config = dict(
    tokenizer='word',
    encoder_moe_every=2,
    decoder_tie_embeddings=True,
    adamw_weight_decay_other_params=0.01,
)
Rows from block 5 of the image encoder of a small image captioner, named by matrix and row number. Rows with one number within an expert belong to one neuron, the router's apart. Each number is 128 + 24 x the weight over its row's rms, rounded and kept within 0 to 255. All counts start at 0.
Before each expert's rows are labels from the 100 images, of 14976, where the router gives the expert most weight on average: "patch colour" is the nearest of a few named colours to the mean colour under the peak; "responds to" is what is common among them. Only what is clearly more common there than usual is listed. The data: rendered solids tumbling over patterned floors. In brackets: how many of the 100.
# router: slot weights (encoder.blocks.5.mlp.router.weight, 16x128, trained with AdamW), inputs 64-127
# gate: expert gate (encoder.blocks.5.mlp.gate, 8x64x128), inputs 64-127
# up: expert up (encoder.blocks.5.mlp.up, 8x64x128), inputs 64-127
# down: expert down (encoder.blocks.5.mlp.down, 8x128x64, transposed), outputs 64-127

# expert 1
patch colour: green (55)
responds to: teal object (74); green object (56); count: four (55); blue object (44)
router.2 [109 147 115 160 160 111 139 105 121 104 136 127 127 167 157 143 140 118 160 117 147 117 128 131 178 113 145 155 153 185 140 169 159 146 124 127 184 144 114 124 107 121 118 127 101  95 109 106 100 116 101 126 137 122 117 141 103  93  84 106 124 123  92 113]
router.3 [119 137 172 142 141 134 147 136 153 124 150 128 148 149 128 162 164 130 142 124 125 137 164 129 116 101 101 168 162 128 124 178 145 160 148 103 168 141 111 124 131 115 161 116 119 132 139  87  87 108 105 111 149 133 154 111  87 109 119  94 121 131  93 117]
gate.0 [180 123  90 133 149 102 123 108 126 128 134 103 183 107 109 114  86 132 159 130 116 150 113 152 131 167 133 100 154 122 133  95 163 120 161 110 127 123 106 124 169 144 126 122  85  88 141 174 100 138 135 128 125  73 109 110 126 129  95 165 147 127 140 126]
up.0 [134 136 128 139 167 162  84 126 133 135  99 149 112 121 124 142 118 136  89 126 134 138 100 113 132 145 108 133 120 185 136 106 134 115 149 151 122 136 162 142 130 133 104 174 105 114 127 174 132 100 139 123 120 113 118 152 152 101 107 132 132 166 149 127]
down.0 [115 121 138 134 122 131 129  93 152  79 109 160 110 129 143  89 100 137 131 110 134 128 127 122 111 160 149 123  62 146 135 117 131 119 113 136 144 121 128 133 127 131 102 148  93 116 113 137 117  86 148 101 105 170 127 106 175 132 139 116 127 116 135 129]
gate.1 [211 130 131 135 116  88 128 117 120 139 131 127 108 170 137 132 145 137 122 160 108 214 112 107 131 158 124 133 141 121 122 153  94 127 155 162 112 141 108 151 152 100 100 102 154 110 137 162 162 141 111  89 108 168 115 134 154 119 122 146 139 123 115 133]
up.1 [151 120 118 155 128 135 122 132  80 120  81 127 121 146 123  94 132 148 142 133  88 141 137 110 144 137  85 124 118 114 149 153 119 149 129 104 183 141 160 135 125 155 148 143 160 130 102 142 161 152 108 132 140 127 168 112 108 112 133 114 165 101 106 102]
down.1 [152 107 157 102 154 124 119 172 121  94 150 122 124 186  83  85 116 150 120 139 110 146 149 129 137 157 116 166 127 141 119 111 124 122 153 146 127 125 172 144 149 153 144 122 135 149 116 101 122 135 101  62 165 128 137 132  91 119 111  82 161 109 108 135]

# expert 0
patch colour: grey (86)
responds to: count: one (85)
router.0 [149  94 129 120 106 116 116  98 142 143 107 146 126 137  77 113  88 137 138 116  81 117 100  89 126 151 147  97  97 139 141  86 131 120 122 139 136 109 127 158 131 125  92 137 122 140 109 128 178  87 159 129 121 126 126  93 154 129 104 134 110 155 171 142]
router.1 [135  89  97 135 135 128  96 142 101 139 110 152 113 149 119 149 132 118 140 127 138  97 121  82 157 136 120 121 127 128 143 117 151 160 128 150 139 112 118 131 108 133 134 154 103 136 114 130 153 141 133 134 170 106 176 142 156 151 117 154  83 155 134 144]
gate.0 [138  95 147 135 161 133 119 134 110 116  91 131 111  96 147 151 134 103 122 102 194 122 111 131  97 107 131 148 120 126  99 108 113 144 135 126 111 125 185 140 162 136 140  99 104 138 123 109 111 106 137 125 116  88 126  95 135 137 154 107 108  99 121  93]
up.0 [122 164 107 114 112 116 114 120 141 168 144 118 143 195 117 107 117 161 115 160  71 131 156 110 149 138  99 125 125 126 173 148 158 102 120 113 146 130  78 121  91 108 124 159 153 128 118 131 135 155 128 124 121 134 129 140 144 117 101 145 111 163 158 145]
down.0 [118 104 146 142 136 136  98 100 145 128 108 130 121 118 159 164 152 118 139 137 141 133 156 125 104 139 178 148 113 137 142  91 120 183 132 152 110 137 164 119 181 125 147 108 121 152 135 123 148  95 153 123 107  82 149  52 113 101 117 149 126  94 140 118]
gate.1 [108 133  66 124 133 131 148 148 151 136 165 164 129 131 159 117 138 142 157 151 138 132 157 126 122 114 123 147 111 148  99 161 159 119 163 122 110  93 129 113 108 121 108 107 160 156 119 132 112 114 125 119 153 121 130 114 144 120 160  86 137 107 113 126]
up.1 [113 130 175 145 126  80 138  67  92 132  95 105 120 174  81 167 124  93 113 113 105 128 133 105 133 139 197 107 123 125 120  88 108 121 136 103 172 148  90 118 136 121 116 155  94 120 135 119 124 148 126 176 125 148 134 118 141 129 104 158 105 142 178  97]
down.1 [119 108 122 119 215 128 123 147  88 136 101 168 150 139 132 100 113 105 137 108 146 184 129 113 132  90 166 130  86 155 132 152 120 121 134 120 123 143 127 103  96 116 140 100 157 150 116 141 157 104 109 134 149 177 132 126 127 151 112  86 119  90 106 121]

# expert 5
patch colour: red (39); orange (39)
responds to: orange object (61); red object (58); light from behind the camera (56); its colour: red (40)
router.10 [134 110 152 154 123 141  95 118  82 135 112 121 139 117 140 134 149 124 119 154 153 165 158 151 101 135 103 144 118  95 141 120 114 161 155 162 122 138 123 115 155 127 166 110 126 117 142  93 109 101 146  88 111 101 166  91 119 130 117  94 110  76 140 127]
router.11 [127 111  98 113 133 122 111 105  78 116 139 105 130  80 123 141 131 143 124 149 177 132 143 145  95 133 171 155 140  90 121 116  80 157 142 143 114 140 112  94 139 151 128 123 134 112 141 148 137 104 127  95  85 123 100 145 126 118 157 129  78  80 145 137]
gate.0 [152 101 122 120 136 100 110 102  91 136 110 167 129 128 124 120 129 120 112 137 128  94 140 126 129 151 113 126 137 101 177 108 145 123 118 135 113 109 138 102 155 155 127  97 179 143 112 134 113 152 148 121  98  71 123 146 136 141 142 103  98 129 142 103]
up.0 [151 109 100  95  99 115 114 101 115 149  87 165 150 140 127 116 130 116 105 117  86 136 150  96 143 138 152 109  80 159 165 121 126 142 124 146  80  88 114 125 150 131  98 122 160 133 103 140 131 114 195 136 115 104 114 119 154 127 156 118 142 113 172 155]
down.0 [147 118 140 105 102 135 107  96 116 134  78 168 125 160 131 119 142 142  96 120 105 173 135 138 145  97 119 156 159 136 120 125 144 131 151 126 136 155 108 111  63 127 119 142  87 124 122 166 135 126 116 122 125 158 122  88 166 119 130 168  85  55 100 154]
gate.1 [126  97 148 170  95 133 119 127 134 117 151 145 117 112 141 127 140 153 137 132 174 138  40 159 141 124 153 122 107 125 124 128 133  95  84 111 134 166 176 130 119  75 133 126  97 147 105 130 145  76 127 121 167 134 137 128 137 116 106 113 132 122 128 123]
up.1 [150 125 185 115 127 153 114  82 166 125 131  89 123 162 115 149 140 113 137 134 168 125 142 149 135 125 109 117 163 115 158 167 139 130 130 139 131 130 128  80 128 118 126 103  66 151 113  91 129 116 102 151 128 133 136 107 141 143 123 134 145 194 157 127]
down.1 [141 158 136 117  79  95 122 107 145 129 109 113 131 147 129 163 117 110 131  89 167 130 141 149 154 117 112 139 166 106 125 123 139 162 127 132 141 126 138 102 128 169 134 103 109 133 142  90 114 158 128 152 111 137 147  92 176 145 131 138 146 166 133 125]

# expert 2
patch colour: black (87)
responds to: light from behind the scene (92); count: four (67)
router.4 [152 123 114 109 157 127 139 137 106 136 102 100 132 142 138  92 113 103 141 144 157 100 150 131  95  96 144 137 155 132 134 178 123 119 117 110 149 134 100  91 139 169 133 121 126 142 153 140  89 138  84 153 126 182 143 155 126 110 142 153 150  96 112 116]
router.5 [150 110 115 106 144 129 114 147 105 126 110 109 123 148 143  86 115 113 142 141 138 102 129 170  95 111 127 134 148 144 141 175 110 125 122 126 142 112 105  91 152 181 140 120 120 160 153 132 110 136  80 162 116 195 140 148 142 118 135 158 137  98 127 112]
gate.0 [139 115 103 111 132 108 152 107 132 160 132  78 169  95 131 140 134 105 151  97 137 104 152 128 128 115 137 122 118 110 137  94 149 150 124  99 147 138 141 166 143 130 140 139 140 114 166  80  98 120 141 140 147 137 134 134  83 111 136 109  64 114 120 127]
up.0 [113 124 138 133 153 144 117 129 116 114 116 111 130 170 134 109 154 128 126 107 193 137  79 151 148  87 154 146 141 100 141 118  91 128 137 158 137 149 161 155 145 121 138 145 100 134 173 145 144 112 156 106 103 163 103 118 116 130 132 109 136 137 117 137]
down.0 [101  91 113 144 104 164 132 100  82 135 112  78 122 114 137 134  95 126 129 134 127 144  88 144 161  58 131 138 115 156 133 103 117 131 130  99 139 123 193 152 140 116 148 120 132  98 147 123 128 124 176 118 154 128 107  97 137 144 120 126 159 136 109 114]
gate.1 [ 80 162 166 137 120  99 135 115 172 162 134 143 138 124 149 107 116 117 100 139 139 137 122 146 124 110 123 148 129 108 131 130 128  85  70 137 125 115 137 127 134 147 114 168 167 117 130  94 133  96 147 150 168  94  99 120 138  90 120  91 106 151 130 117]
up.1 [102 132 155 144 154 134 118 127 102 118 139 171 145  79  92 123 141 152 104  98 140 103 167 139 147 150 146 164 126 134 113 146 149  84 157 142 137 161 121 139 162 140 121  90 139 190 122 159 117  92  77 125 140 153 114 126 124 131 122 111 141 128  99 125]
down.1 [ 77 142 150 143 152 137  81 167  86 130 124 164 149 100 118 122 120 157  91 111 144 102  89 146 131 114 121 141  92 142  94 144 109  98 135 146 133 131 114 152 151 175  98  83 158 182 129 151 152  96  93 120 122 134 146 104 137 123 125 129 177  82 105 160]

# expert 3
patch colour: purple (43)
responds to: purple object (82); count: four (74); black object (44); its colour: purple (41)
router.6 [ 97 171 163 136 149 101 123 103 148 142 128 108 150 118 140 179 154 112 156 134 147 109 177 101 119  98 125 164 158 108  99 149 149 117 165 142 145 144 120  84  86 130 142 115 109 146 134 109  79 117 127 136 146 144 101 143  84 117 145  77 107 116 144 146]
router.7 [151 133 106 147 129  99 110 108 112 135 146 161 142 132 158 138 119 142 142 138 139  98 113 126 165 171 157 150 131 189 145 163 151 122 122 149 155 163 117 135 101 120  97 151 135 103  84 136  80 105 101 129 144 136 113 162 136  98  81 116 120 106 132 133]
gate.0 [124  99 116  83 149 111 123 138 124  91 200 142  99 133 150 123 167 173  83 122 123 109 163 123 160 107 103 118 140 156  97 109 117 121 164 136  85 145 160 176 160 116  95 165 116 126 121 136 117 110 149 195  99  87 109  87 136 173 102 119 133 113 116 114]
up.0 [ 85 129 116 141 150 120 131 130 136 119 120 141 144  84 126 154 106 138 102 107 110 165 150 124 121 155 107 120 124 140 147 131 118 104 130  99 126 103 127 132 145 143 120 146  83 120 119 155 127 141 137 125 133 115 124 149 130 148 109 122 145 116 144 187]
down.0 [ 79 161 121 131 167  87 145 140 122 118 112 136 133 114 119 158 125 115 119 108 126 185 158 122 144 109 117 148 115 140 120 128 123 135 122 106  97 115 131 143 126 115 106 134 111 153 132 141 142 131 154 173 127 126 115 137 104 129 121 120 145 155 126 149]
gate.1 [112 153 153 126 118 135 114 107  90 135 142 124 113 119 117 149 116 107 101 119  75 117 174 114 176 136 149  96  93 118 130 101 132 130 142 129 136 137 120 127 124 118 110 166  89 124 129 127 123 154 152 137 129  86 128 120 149 143 153 154 170 163 108 118]
up.1 [ 78 152  98 109 144 130 138 158  77 129 138 147 117 128 105 151 137 106 116 106 141 138 117 131 146 107 132 147 126 128 101 200 112  93 124 132 121 164 103 119 120 124 140 137  87 128 104 115 139  83 111 120 134 158 122 140 141 135 118 120 148 195 142 170]
down.1 [116 119  95 128 132 129  99 154  79 117 165 143 136  96 102 179 117 121 142 173 169 119 118 139 107 136 142 202 112 152 142 130 103 128 104 107 106 124  92 124 128 144 140 122 118 180 132 135 148  85 119 129 150 101 104 130 130 138 109 117 146 160 177 131]